Rows from block 11 of a small multi-label audio tagger, named by matrix and row number. Rows with one number within an expert belong to one neuron, the router's apart. Each number is 200 + 30 x the weight over its row's rms, rounded and kept within 0 to 999. All counts start at 0. After the name is the row's rms in percent of the matrix's.
Before each expert's rows are labels from the 100 clips, of 14848, where the router gives the expert most weight on average: "top examples" is what is common among them. Only what is clearly more common there than usual is listed. The data: synthesised imitations of 52 everyday sounds, one a clip.
# router: router (model.blocks.11.mlp.router.weight, 8x160, trained with AdamW), inputs 0-53
# gate: expert gate (model.blocks.11.mlp.gate, 8x320x160), inputs 0-53
# up: expert up (model.blocks.11.mlp.up, 8x320x160), inputs 0-53
# down: expert down (model.blocks.11.mlp.down, 8x160x320, transposed), outputs 0-53

# expert 2
top examples: signals; car horn
router.2,091,198,164,195,197,170,189,165,195,204,135,156,177,211,176,184,145,211,210,201,205,160,173,203,255,217,167,240,226,236,208,225,168,186,158,209,211,251,182,230,144,160,190,190,187,240,207,156,173,189,209,207,202,168,232
gate.0,033,208,214,227,198,192,225,198,190,144,236,187,219,221,233,210,244,204,128,166,128,203,169,213,182,232,200,230,175,174,172,181,174,177,225,211,211,201,131,134,205,206,226,254,230,187,213,178,186,176,189,160,202,183,217
up.0,040,196,189,192,202,178,153,181,163,213,171,201,205,208,199,206,185,183,210,172,241,264,209,234,236,242,193,237,212,150,217,168,219,228,177,192,188,241,224,185,192,170,185,201,175,186,199,211,226,179,190,277,207,246,206
down.0,038,176,254,181,174,192,190,185,201,182,227,239,240,192,245,226,235,179,171,194,199,145,231,175,198,181,228,186,126,279,252,178,198,222,231,189,234,207,195,227,188,222,193,257,222,170,183,155,214,229,150,181,214,192,188
gate.1,025,215,255,228,231,202,163,178,206,170,236,203,182,190,187,164,209,218,217,202,207,215,162,243,227,211,204,262,235,227,241,188,236,187,227,198,164,207,205,226,234,158,197,239,158,227,211,167,141,225,255,189,163,214,216
up.1,026,228,212,171,173,219,234,167,208,216,154,210,243,180,186,211,152,244,213,240,187,199,219,176,173,211,182,246,187,238,238,239,180,223,226,199,249,198,202,176,198,185,236,222,185,184,147,261,194,208,264,211,258,180,213
down.1,023,235,185,180,180,218,161,245,159,225,173,224,206,266,185,181,261,161,189,138,236,209,211,184,235,170,222,192,211,190,158,208,182,177,199,250,152,201,179,262,239,209,148,192,241,148,206,190,186,227,177,208,213,246,175
gate.2,011,209,220,207,239,207,189,201,171,184,254,249,158,207,132,215,177,196,215,255,198,199,247,198,218,191,233,161,232,231,220,214,190,220,232,183,188,234,182,189,223,163,208,209,165,194,191,196,207,275,147,186,203,205,236
up.2,010,243,264,231,220,199,209,219,257,197,216,233,186,112,243,172,202,183,244,222,144,273,238,180,192,181,216,182,241,222,188,215,198,187,181,142,158,137,225,155,197,175,203,169,182,143,143,204,219,186,187,178,235,212,188
down.2,010,207,142,206,152,188,227,206,230,231,207,112,216,214,175,178,238,149,202,175,204,177,159,221,218,193,205,224,196,210,179,221,166,225,225,255,202,222,178,198,178,150,177,218,199,199,196,179,207,214,179,257,175,160,208
gate.3,111,172,238,217,192,225,191,203,158,174,219,183,220,204,195,155,191,184,209,189,192,210,185,212,198,209,165,201,264,216,173,200,235,188,256,236,224,213,186,258,136,212,143,204,250,254,180,181,195,134,165,160,235,123,214
up.3,127,185,203,165,217,184,137,162,205,251,219,194,201,217,202,170,173,260,147,200,223,266,144,148,218,174,217,197,241,204,201,213,197,209,201,176,257,210,208,214,258,162,196,188,192,177,232,192,214,207,206,264,175,178,183
down.3,125,262,231,234,213,188,213,239,211,158,220,116,152,195,206,174,174,238,259,176,207,149,199,240,185,233,177,238,183,154,165,192,161,196,164,221,134,171,224,200,173,177,179,178,143,235,172,169,222,187,196,159,205,235,201
gate.4,106,210,156,180,193,147,228,192,233,209,231,174,161,202,184,195,182,152,169,184,254,131,191,203,210,185,157,248,201,196,203,241,230,176,243,267,216,214,223,186,207,185,179,189,264,247,230,196,134,252,209,188,213,182,220
up.4,106,218,205,189,196,208,221,227,197,199,205,208,233,155,207,226,265,224,144,277,154,219,211,185,212,239,248,173,251,209,145,187,201,209,181,185,191,175,168,220,206,243,198,198,189,178,170,218,199,211,171,172,188,223,198
down.4,113,214,196,236,218,210,157,143,247,211,209,212,205,198,186,235,175,238,178,178,184,213,145,189,167,165,199,253,138,184,184,234,233,202,226,251,204,182,209,180,189,229,225,125,135,248,151,161,149,189,188,211,242,198,248
gate.5,007,200,239,134,203,172,243,161,270,275,175,227,163,159,156,149,209,196,210,237,255,203,144,163,235,216,162,174,174,277,193,177,220,226,205,242,184,213,184,181,223,182,164,189,192,205,188,236,247,196,191,178,210,241,191
up.5,008,225,233,223,194,162,233,248,201,227,215,141,227,169,229,236,174,223,224,229,165,209,190,209,164,203,204,203,155,178,173,226,218,245,242,156,227,181,210,171,220,209,225,222,222,173,181,239,273,236,215,195,249,229,198
down.5,007,173,171,208,116,230,162,167,229,200,180,192,209,268,235,193,212,246,233,163,208,202,231,193,235,246,203,238,182,168,187,213,192,184,174,184,139,203,191,209,193,176,256,165,210,188,197,175,213,226,220,286,146,144,218
gate.6,121,152,178,250,250,182,236,184,241,185,142,205,193,221,226,222,167,212,177,179,233,167,221,179,145,174,214,231,262,222,230,216,240,195,182,181,184,146,230,196,207,143,155,173,227,239,198,162,196,187,216,189,170,201,148
up.6,130,247,217,218,201,180,173,183,237,185,190,213,193,279,218,219,196,215,257,196,193,145,179,175,182,219,232,223,241,152,145,226,203,233,243,266,218,226,186,182,270,192,186,150,222,197,174,220,199,210,153,198,252,183,162
down.6,123,174,191,257,180,200,216,211,166,202,176,178,202,224,184,243,229,223,165,206,232,203,176,155,150,181,226,177,186,267,228,194,206,174,210,160,149,194,238,198,198,192,189,152,213,156,183,190,218,188,193,293,200,213,219
gate.7,109,191,265,238,226,206,159,209,193,221,186,239,172,200,224,220,183,154,208,245,229,197,174,270,192,209,170,178,243,258,206,188,201,164,190,177,207,194,149,215,196,218,214,164,172,186,183,196,278,189,155,187,233,169,167
up.7,101,208,207,200,212,189,247,171,206,261,222,183,246,197,223,165,228,176,183,232,226,211,202,220,229,168,256,163,236,251,206,152,183,149,181,198,174,175,131,203,165,202,192,219,187,183,181,226,241,254,170,200,209,170,179
down.7,100,203,231,207,263,159,207,162,231,212,242,183,237,191,205,193,169,210,237,159,165,204,204,198,197,239,170,174,155,206,142,169,221,221,191,215,180,214,216,177,214,176,234,208,177,190,267,144,276,203,211,196,211,189,207
gate.8,030,222,164,165,162,205,199,123,177,201,274,205,185,204,209,185,211,256,208,217,222,208,190,261,184,135,209,218,143,219,164,224,189,250,208,193,205,204,204,225,177,185,175,184,166,143,204,206,151,196,233,270,199,177,171
up.8,030,242,207,208,166,199,195,147,235,222,237,196,184,233,175,208,208,217,183,169,248,223,247,190,209,195,189,198,129,230,164,170,216,193,238,186,140,193,188,208,201,211,162,195,184,183,175,220,160,205,220,231,224,173,165
down.8,032,214,189,154,123,161,226,245,176,178,247,203,171,194,179,218,212,134,196,186,248,218,202,250,170,172,214,181,195,237,199,221,211,252,189,170,219,156,248,246,185,172,222,137,138,191,194,206,190,215,185,259,210,238,155
gate.9,119,214,190,168,210,141,219,240,231,221,187,157,135,223,277,216,203,218,213,186,238,216,274,166,223,219,189,173,165,193,156,176,193,207,236,155,227,222,229,186,200,158,205,180,157,218,215,200,204,211,213,197,191,238,210
up.9,106,187,183,154,182,114,219,234,252,196,189,174,142,232,270,225,220,275,205,234,209,218,206,157,194,184,203,157,159,228,149,171,192,198,251,194,210,223,208,169,202,159,198,177,151,226,213,213,190,221,219,229,190,233,209
down.9,118,230,234,160,214,240,200,186,203,231,116,218,218,283,166,195,201,156,188,191,205,190,164,220,170,210,241,207,220,195,209,215,159,152,225,212,191,157,134,170,231,205,264,194,193,167,207,224,197,201,156,251,219,202,219
gate.10,117,179,185,221,142,214,111,216,184,155,194,253,198,219,184,165,184,231,153,213,207,214,180,191,149,152,203,236,197,208,259,219,198,216,190,213,223,138,166,191,174,206,197,198,172,231,184,199,186,223,194,156,234,197,173
up.10,116,251,219,239,225,181,272,188,212,226,214,176,209,202,229,211,240,213,175,164,171,198,181,209,244,232,226,164,175,188,140,168,214,138,167,263,161,226,247,200,221,169,234,181,212,147,206,174,207,149,177,220,159,210,202
down.10,126,181,196,177,217,200,172,197,178,238,176,214,174,116,146,220,173,190,244,207,196,241,198,231,191,251,199,227,218,154,190,195,184,238,174,195,226,174,188,203,225,216,199,170,221,176,217,242,173,175,162,194,192,198,198
gate.11,079,261,144,233,252,194,203,179,142,218,201,208,201,184,187,188,230,171,208,195,192,166,234,193,222,165,207,175,232,179,217,272,184,239,233,142,156,173,224,233,191,222,222,189,228,187,177,220,200,202,154,196,179,239,220
up.11,075,274,165,224,218,181,184,191,139,240,218,249,187,185,184,219,218,164,204,180,222,190,249,196,207,166,217,211,216,160,179,266,175,209,222,196,164,157,196,191,175,228,240,203,251,217,211,223,238,208,192,214,202,212,190
down.11,082,225,165,170,187,196,192,237,137,191,200,232,213,174,226,216,237,198,241,203,176,219,234,158,241,253,195,242,169,193,251,196,137,219,200,196,173,211,171,189,228,130,196,261,226,185,202,174,146,193,209,218,226,184,181
gate.12,132,197,219,190,205,217,213,162,158,201,178,200,202,183,194,178,216,182,218,249,233,172,181,209,196,186,209,231,223,219,205,204,204,178,199,187,247,229,197,217,185,221,183,204,209,233,122,164,206,209,197,144,228,162,211
up.12,132,182,112,205,219,238,218,179,209,146,249,178,182,202,162,219,220,175,220,210,216,207,122,214,277,187,209,236,238,184,177,201,173,186,204,189,198,185,212,224,136,213,188,172,212,184,193,206,222,184,190,214,136,180,219
down.12,128,184,201,212,212,146,214,236,243,175,199,204,190,206,194,212,192,215,135,130,209,172,185,222,204,264,185,169,168,183,197,192,184,213,192,204,224,201,189,202,169,221,233,201,200,235,236,206,234,204,265,212,140,206,222

# expert 6
top examples: car passing; machines and effects
router.6,098,222,209,227,228,228,209,147,170,196,224,249,175,168,253,191,179,188,200,230,221,191,167,225,225,174,187,213,198,221,195,195,207,216,148,211,213,178,165,176,168,217,204,258,188,176,194,248,151,176,216,179,239,228,210
gate.0,014,193,177,196,207,264,190,180,147,218,245,197,215,228,237,144,195,236,222,173,194,208,193,178,207,225,121,210,238,191,197,213,163,241,176,197,171,138,233,171,157,244,184,165,206,177,183,172,191,221,172,178,168,177,182
up.0,013,245,164,191,186,115,215,209,221,150,182,237,142,161,240,139,175,236,262,180,191,180,197,209,205,219,253,177,186,265,197,241,215,239,194,183,247,184,223,229,228,146,205,197,188,225,204,197,192,171,212,207,198,180,201
down.0,015,156,221,173,190,173,221,185,247,211,197,183,206,197,158,228,191,196,203,196,157,188,180,198,216,203,203,209,176,165,244,212,197,219,204,225,215,137,180,180,245,230,211,191,221,160,223,174,157,210,183,234,245,268,236
gate.1,107,187,181,213,201,255,190,204,213,171,169,217,224,185,211,212,163,233,164,156,198,191,215,199,211,190,162,279,195,176,198,204,247,181,188,216,161,205,160,234,164,207,213,175,152,207,223,190,133,193,162,222,215,186,168
up.1,102,203,206,249,143,256,217,206,183,183,226,239,193,199,254,185,178,184,202,220,199,195,213,183,207,178,205,226,258,227,209,180,249,193,151,249,193,198,148,173,215,208,214,182,212,187,245,145,100,240,178,181,195,186,186
down.1,109,185,181,178,267,240,210,250,236,167,213,147,175,204,239,178,181,157,225,182,172,194,208,123,170,179,131,206,206,166,170,205,243,189,213,223,201,188,229,188,166,228,192,190,236,191,231,179,207,185,244,171,179,219,232
gate.2,024,198,238,212,198,203,216,208,211,205,206,218,223,169,206,176,251,183,179,192,197,213,165,195,197,252,190,213,241,157,243,272,168,186,171,167,262,156,192,150,239,254,225,182,214,215,257,198,217,190,176,220,176,161,193
up.2,024,200,168,189,225,166,203,167,187,229,168,168,215,211,193,209,206,176,253,202,226,201,236,229,202,175,195,171,137,208,178,197,216,207,230,215,184,219,190,215,164,137,179,209,180,224,161,143,200,153,264,179,180,213,229
down.2,022,172,240,206,205,250,234,184,184,197,220,237,217,207,225,162,238,195,209,237,170,200,204,199,199,233,177,185,215,190,203,181,214,310,138,173,184,199,158,204,187,204,195,228,196,229,244,178,219,218,192,253,175,225,166
gate.3,125,238,194,209,183,159,204,184,235,233,197,152,232,195,154,200,223,162,220,155,183,230,245,201,153,237,231,230,164,208,188,216,186,223,173,169,240,193,188,214,227,168,206,242,180,176,134,205,157,187,203,238,211,116,183
up.3,125,162,174,200,212,231,203,167,175,240,249,139,223,184,217,200,208,249,212,209,155,198,234,198,155,221,237,125,164,181,265,152,198,177,229,182,225,223,229,206,184,176,251,196,218,224,164,243,152,250,232,236,222,150,191
down.3,120,250,196,179,163,180,192,187,239,204,187,259,199,234,221,206,154,171,222,220,256,196,175,160,182,220,135,254,186,261,206,187,230,236,207,229,149,193,187,219,135,188,194,222,197,178,221,216,212,142,173,165,182,195,170
gate.4,101,217,173,256,190,195,234,229,212,113,226,231,207,203,192,164,198,214,173,164,231,190,209,166,204,214,199,218,193,222,199,188,193,206,173,214,219,196,196,222,212,225,217,168,200,157,182,192,228,234,215,186,203,173,170
up.4,101,212,137,197,179,258,203,170,240,211,210,202,202,222,174,196,168,183,167,229,198,208,203,238,166,196,201,193,175,198,197,225,191,231,179,203,174,155,212,283,193,190,157,185,192,142,200,217,204,209,200,205,221,180,164
down.4,105,175,187,183,223,176,185,229,204,187,190,197,244,261,234,263,203,212,194,148,226,161,92,167,204,258,196,209,191,163,216,143,181,174,203,253,138,175,195,161,172,226,228,170,249,191,216,227,266,211,260,187,187,161,263
gate.5,054,226,233,207,163,201,200,243,220,169,176,232,275,197,171,172,262,216,203,196,233,201,167,182,202,191,216,227,185,211,217,222,238,200,213,178,179,204,245,223,175,172,247,187,190,226,222,233,196,208,174,151,185,169,250
up.5,055,214,192,152,178,164,248,156,179,175,198,122,146,231,181,206,217,190,217,179,185,200,179,189,195,157,202,204,188,127,203,169,210,179,246,238,205,196,219,236,219,203,185,210,187,205,258,201,179,191,231,220,212,208,220
down.5,061,217,224,197,196,215,200,192,203,217,202,196,210,213,196,166,166,169,220,220,229,230,131,209,208,194,229,204,176,207,213,215,237,171,154,149,162,177,184,214,229,208,196,193,220,217,234,218,158,214,246,145,212,154,224
gate.6,109,196,180,201,174,223,197,207,261,191,195,130,159,177,161,228,191,246,183,215,269,151,225,205,228,202,222,226,157,193,177,156,172,232,202,238,196,169,186,163,279,203,177,197,143,231,199,233,172,199,247,181,264,208,180
up.6,100,235,168,187,202,184,191,144,187,229,234,155,170,215,202,210,269,192,188,243,159,198,203,222,218,210,220,183,162,222,182,227,212,197,152,203,196,148,166,191,256,207,225,216,155,211,238,182,178,203,237,133,250,240,220
down.6,114,195,158,213,276,175,176,178,190,193,204,174,182,220,205,197,169,198,215,232,291,170,194,194,166,253,214,220,224,189,224,226,188,166,235,228,245,176,208,218,214,208,191,179,181,201,188,212,250,174,175,233,164,217,176
gate.7,128,252,171,144,234,228,211,138,191,270,223,204,167,215,211,192,202,163,175,175,183,239,190,210,189,189,170,164,221,186,266,222,132,228,183,211,228,191,241,212,228,181,207,184,188,195,162,220,148,181,196,293,246,184,193
up.7,139,166,196,187,203,200,222,232,236,198,176,230,200,192,229,167,203,171,190,231,235,217,216,236,217,170,177,189,172,214,209,175,157,158,165,152,158,195,204,151,182,178,224,210,212,187,170,164,205,149,169,212,174,158,153
down.7,125,156,203,156,181,195,226,202,195,180,226,179,230,192,202,203,176,225,197,186,205,267,173,163,189,193,165,188,237,203,199,186,130,204,181,203,210,205,230,145,275,222,194,171,176,226,200,190,225,204,295,203,155,221,246
gate.8,011,183,173,280,190,192,143,188,197,207,100,244,180,212,196,204,211,246,194,225,196,181,205,216,189,172,173,182,204,246,236,162,171,187,179,185,203,225,202,168,208,205,206,160,240,212,225,169,230,189,150,208,190,209,220
up.8,010,200,210,202,220,243,179,207,207,171,145,217,184,192,217,199,200,254,165,250,223,143,200,169,195,154,156,140,154,190,184,181,187,176,231,160,220,207,165,181,250,230,224,197,209,219,160,195,185,197,203,189,199,175,188
down.8,012,182,217,174,223,217,196,172,189,186,254,149,146,189,163,206,137,160,222,218,222,243,224,182,207,240,244,238,197,151,169,192,212,206,194,161,155,234,209,212,215,224,193,193,225,184,178,184,238,195,252,236,167,247,199
gate.9,128,175,200,223,187,199,173,215,233,212,191,199,210,173,214,179,163,236,192,204,241,199,256,189,237,185,234,189,188,188,182,152,204,167,157,252,225,137,215,203,201,182,165,201,194,129,197,250,195,208,222,186,210,199,192
up.9,127,214,222,195,179,217,261,207,191,200,202,242,173,162,213,197,166,217,222,190,196,186,138,212,183,216,175,185,210,209,200,197,183,275,212,184,159,233,194,230,228,176,176,213,302,249,206,180,142,224,128,146,148,172,223
down.9,126,184,213,207,234,201,214,176,195,147,201,160,230,233,157,190,172,180,261,180,214,213,204,228,176,174,194,167,199,173,205,219,179,231,203,161,225,196,166,168,239,261,177,235,194,207,179,233,202,193,186,187,201,193,221
gate.10,124,155,152,147,224,202,171,165,185,264,201,203,190,209,182,132,195,214,145,227,215,248,218,185,201,161,228,209,220,193,248,185,217,232,217,230,218,123,185,265,214,188,197,192,176,194,142,251,228,159,212,241,166,229,230
up.10,126,237,205,178,259,168,149,193,243,178,193,141,193,179,156,240,267,154,187,178,201,159,212,238,198,181,138,170,199,199,166,193,218,122,145,187,181,278,212,174,180,195,173,200,226,240,256,189,180,155,169,190,191,187,174
down.10,133,245,226,220,188,214,204,187,201,271,187,233,203,182,196,168,200,221,136,197,234,162,163,198,208,213,177,160,223,184,246,159,221,203,208,231,211,213,214,200,228,165,172,240,188,169,183,184,196,236,140,206,174,160,238
gate.11,124,183,161,202,199,280,212,216,217,157,203,247,177,236,188,171,227,180,244,182,236,248,194,219,262,199,193,210,200,174,165,213,224,203,205,193,235,232,256,233,211,226,160,200,198,126,193,136,162,237,180,174,176,202,173
up.11,118,144,155,173,223,216,215,182,138,161,168,199,165,198,171,193,245,181,257,209,170,181,175,233,257,208,194,199,203,182,151,184,170,255,213,176,177,218,198,233,216,193,187,246,214,205,181,279,173,153,216,191,150,176,192
down.11,122,235,211,187,172,198,240,182,217,225,233,229,188,189,162,209,219,214,149,265,200,187,218,208,178,200,215,197,185,156,227,160,177,187,158,194,245,176,195,197,191,232,244,251,240,199,167,193,198,220,212,210,222,188,213
gate.12,109,173,244,218,161,237,142,226,170,214,225,221,195,288,192,240,214,195,261,194,216,203,178,182,141,195,144,184,201,178,242,169,181,227,203,231,232,172,207,189,157,187,220,199,165,142,200,219,226,197,186,218,175,193,242
up.12,105,153,181,227,235,199,251,238,219,191,241,211,207,192,222,200,145,260,182,191,166,199,244,152,196,216,256,205,230,211,189,200,202,242,202,213,203,200,180,226,205,226,200,205,141,165,218,130,209,203,189,225,204,175,166
down.12,120,187,211,219,223,222,190,160,195,204,210,161,241,230,152,189,186,227,201,203,198,177,164,194,236,198,204,177,153,168,219,172,248,172,199,153,215,150,202,218,159,162,204,192,229,204,209,197,174,238,218,235,130,165,223

# expert 1
top examples: animals; howling; reverberation; text has "reverberant"
router.1,096,166,157,189,166,235,185,236,243,238,166,226,190,208,235,221,164,220,252,202,242,230,215,182,199,173,226,181,177,228,161,194,200,216,208,232,182,200,201,183,229,242,240,225,221,218,179,235,254,163,180,186,226,192,188
gate.0,084,186,184,202,229,224,194,224,195,198,213,231,196,206,184,200,221,241,248,221,200,198,215,193,184,200,212,160,228,183,210,198,217,190,158,223,135,240,208,205,252,183,165,193,270,146,178,161,220,219,217,208,163,189,174
up.0,083,203,186,187,195,198,215,185,219,232,201,171,223,168,190,238,167,211,179,156,164,204,240,190,206,170,220,205,181,234,212,253,222,169,220,181,185,154,207,195,165,246,243,233,191,207,214,229,211,177,258,161,291,228,188
down.0,090,168,241,235,166,187,219,194,164,191,189,174,206,204,165,239,242,246,225,191,217,205,179,204,187,203,169,220,223,240,215,230,153,204,185,205,239,197,224,203,207,131,187,245,194,175,207,197,209,159,167,183,186,235,145
gate.1,024,219,224,196,251,179,212,262,235,201,222,189,183,175,197,228,203,199,202,178,239,224,227,206,156,234,224,213,207,171,227,200,181,195,183,243,181,198,175,206,214,179,139,175,212,213,146,177,219,248,203,213,211,205,160
up.1,023,174,226,244,241,175,223,191,203,190,272,198,219,179,197,204,202,192,183,203,204,237,169,181,169,260,218,207,220,220,223,235,191,177,207,236,156,187,210,164,220,178,154,207,179,187,177,133,202,258,180,229,209,178,189
down.1,027,212,165,204,180,248,178,204,212,192,189,166,210,207,217,190,214,190,220,190,218,179,236,206,189,231,233,181,179,218,191,235,155,185,162,114,226,159,167,189,202,174,220,175,171,202,231,204,192,144,197,179,231,212,193
gate.2,114,214,198,220,162,156,153,200,188,179,194,181,284,209,157,184,148,253,193,240,236,285,152,174,222,225,170,163,189,178,196,207,170,190,183,179,185,186,210,203,203,191,196,184,203,173,209,216,249,225,149,244,167,183,245
up.2,111,211,207,234,152,173,137,175,202,212,186,165,250,223,188,176,220,229,212,216,209,265,157,227,205,173,152,184,192,233,231,207,163,183,151,176,227,184,224,174,222,151,174,190,218,210,223,236,215,234,181,258,147,175,209
down.2,123,170,227,193,221,166,194,225,168,183,182,208,181,209,141,169,107,128,197,215,181,156,249,194,218,249,231,159,179,216,177,230,216,177,169,236,238,210,130,202,225,239,198,173,223,189,234,199,222,191,177,158,247,188,195
gate.3,031,219,203,143,201,176,208,256,152,183,244,197,191,189,144,209,199,218,209,166,192,200,197,185,205,188,226,190,243,178,164,228,161,180,182,216,209,210,224,194,234,204,217,213,234,198,285,185,215,199,166,210,168,181,198
up.3,028,200,199,261,189,212,196,228,195,244,177,215,219,230,204,188,175,213,227,203,181,217,185,214,172,242,134,179,197,192,209,195,195,215,236,228,177,218,183,155,200,213,220,178,179,205,185,162,190,198,225,242,229,254,199
down.3,031,273,217,215,237,233,164,214,189,243,213,216,214,178,208,203,177,211,247,225,199,168,122,194,138,165,140,246,211,138,172,199,165,225,180,214,262,197,237,202,230,177,225,138,157,226,245,160,222,220,180,168,186,172,199
gate.4,146,206,207,181,212,122,179,197,192,220,187,209,243,218,203,216,216,219,194,221,237,223,152,173,235,199,178,219,236,220,216,193,147,175,248,205,284,231,220,211,199,154,173,183,220,246,245,223,180,211,205,173,184,229,179
up.4,141,204,176,197,232,190,231,226,169,232,173,194,229,257,195,245,217,187,182,216,211,183,181,169,227,169,161,223,205,208,202,191,165,124,220,200,282,231,189,193,191,151,215,178,226,233,268,255,189,192,218,179,210,191,206
down.4,141,202,196,178,160,177,244,208,197,192,197,199,224,162,216,154,268,207,132,304,210,215,199,192,232,175,183,186,173,219,198,240,200,192,203,226,185,182,178,175,197,231,189,221,205,196,197,221,191,192,176,222,186,223,202
gate.5,107,252,206,203,217,185,254,196,226,188,227,138,179,166,150,231,200,211,189,240,184,220,242,188,177,185,290,155,184,191,222,220,170,145,219,168,267,195,204,191,195,191,216,208,247,165,208,226,243,240,159,203,177,156,189
up.5,104,226,233,184,206,193,260,224,224,201,234,136,207,180,176,229,191,224,197,238,197,206,242,194,180,177,311,156,193,206,201,218,151,150,216,188,277,202,218,197,182,206,232,199,254,170,197,227,240,242,149,218,173,152,202
down.5,115,161,209,215,220,163,193,192,173,207,206,172,230,209,165,213,231,202,236,217,258,226,184,194,205,229,168,186,181,239,206,240,189,242,174,252,167,231,186,161,191,232,228,200,216,200,146,228,210,225,202,173,225,256,197
gate.6,056,183,208,254,147,149,183,202,267,188,234,240,200,165,222,182,160,162,205,185,232,149,178,173,185,190,242,198,162,182,201,198,229,182,233,204,267,218,214,174,224,204,179,247,162,250,192,162,183,248,203,204,199,156,241
up.6,060,210,181,188,239,220,219,195,175,191,159,172,218,197,198,241,151,148,191,185,169,223,249,164,189,191,149,204,196,229,250,252,168,237,206,218,171,235,178,246,258,219,187,185,221,171,209,223,176,200,186,246,191,182,142
down.6,057,186,182,247,181,264,175,215,213,235,202,160,148,220,221,226,169,183,212,226,177,180,143,200,203,178,202,174,211,163,174,251,186,173,212,177,227,159,218,168,178,237,231,225,244,217,174,187,229,160,220,217,176,183,232
gate.7,103,192,232,211,204,203,213,205,194,190,197,252,187,175,265,137,179,180,176,180,251,156,229,211,233,199,226,168,224,193,149,216,165,214,232,136,217,144,221,185,210,147,158,180,173,240,155,206,198,180,240,230,211,244,207
up.7,114,224,228,200,225,209,170,188,187,188,234,213,197,236,235,189,193,227,180,179,226,216,237,261,183,196,226,205,247,225,211,255,185,227,240,211,206,171,210,216,202,183,224,175,227,258,179,215,164,160,251,170,154,226,174
down.7,114,188,174,194,234,185,200,197,193,159,206,176,235,168,212,227,168,171,176,200,239,221,198,183,217,242,121,225,200,162,255,257,183,198,194,171,152,208,236,178,204,209,180,172,190,168,187,214,231,184,168,194,169,175,213
gate.8,138,226,222,206,189,237,169,188,180,257,189,241,183,126,222,182,151,187,232,172,194,170,207,268,111,219,183,182,209,202,195,183,137,173,202,250,190,213,268,220,164,232,184,217,179,202,206,226,234,160,193,203,176,199,163
up.8,142,193,155,191,200,187,240,193,202,190,184,209,178,203,194,256,245,205,205,199,253,191,179,136,212,237,195,217,180,206,175,231,277,207,145,202,229,144,162,160,235,201,240,189,212,142,183,224,168,204,176,196,246,156,182
down.8,137,202,226,184,196,186,166,204,245,242,214,163,227,177,210,230,136,195,230,228,189,198,263,208,205,131,110,148,209,199,233,208,165,162,205,206,278,242,164,207,165,177,175,207,247,216,201,186,229,189,205,148,185,184,162
gate.9,093,217,260,212,159,195,183,192,218,249,189,177,178,175,171,251,205,210,180,203,226,176,209,194,187,223,101,123,199,206,179,222,227,165,230,168,215,146,169,201,194,175,177,206,205,166,149,177,216,220,172,196,206,182,234
up.9,106,189,183,240,211,212,222,180,226,217,196,208,184,206,203,208,236,168,220,153,194,279,200,219,180,241,277,205,246,170,244,209,194,216,162,161,137,191,178,193,166,198,213,156,262,245,202,206,228,213,171,183,202,205,230
down.9,109,188,178,172,116,190,216,156,220,244,205,144,214,192,243,176,145,177,154,207,173,195,208,197,166,223,227,214,142,210,182,189,226,218,239,240,202,193,153,221,153,227,190,260,224,194,221,212,209,184,230,166,208,196,172
gate.10,098,172,238,187,200,157,211,168,201,196,173,205,208,231,208,220,212,153,177,198,224,195,233,159,187,219,178,228,186,179,226,217,204,234,230,139,184,188,187,201,240,206,208,169,196,195,225,192,213,170,228,176,180,169,230
up.10,095,191,210,222,237,184,185,195,229,229,238,169,183,186,179,119,198,174,204,248,204,255,207,211,242,237,195,128,265,257,160,234,158,217,151,167,162,164,217,193,159,202,206,208,180,239,150,146,204,195,207,194,252,210,174
down.10,100,199,228,207,251,174,213,208,222,203,225,198,199,202,161,220,273,218,197,168,143,194,164,214,173,194,132,176,178,188,280,164,194,235,233,224,189,215,165,183,225,214,173,221,209,231,196,184,232,213,194,214,213,146,191
gate.11,099,211,189,241,175,157,167,211,182,171,221,157,269,212,159,226,193,234,237,236,222,208,246,152,225,220,199,257,245,223,243,175,185,255,137,152,184,174,156,201,162,245,219,151,112,248,144,214,185,217,206,208,237,201,265
up.11,095,174,178,211,188,246,226,148,209,182,162,227,180,180,245,214,220,221,150,224,161,172,165,226,154,186,193,150,153,230,210,172,185,179,234,214,191,240,203,203,236,197,175,238,180,158,233,171,186,227,231,223,192,199,165
down.11,097,201,213,193,225,177,208,188,168,192,240,182,221,277,183,177,185,164,178,222,238,199,167,197,303,184,208,217,162,199,179,222,226,236,180,193,198,162,218,169,224,180,208,173,186,180,217,217,166,214,147,193,253,256,203
gate.12,084,204,211,231,165,217,207,187,200,184,221,254,202,222,216,194,168,195,240,197,205,196,196,199,229,151,193,202,195,208,197,176,169,170,118,184,233,206,199,134,193,199,204,187,231,189,227,190,279,166,234,184,237,169,202
up.12,076,224,217,196,168,165,192,223,146,214,236,249,232,249,206,188,189,171,208,243,188,185,216,214,199,128,188,232,148,225,169,190,163,206,128,219,143,177,166,184,198,180,186,208,245,198,189,153,223,190,217,203,271,156,165
down.12,086,186,200,212,177,216,198,209,200,189,201,172,174,198,199,152,221,163,169,228,187,195,237,188,234,239,216,155,165,185,228,225,233,221,266,141,221,194,194,197,142,206,177,195,199,213,254,153,152,243,210,132,184,221,265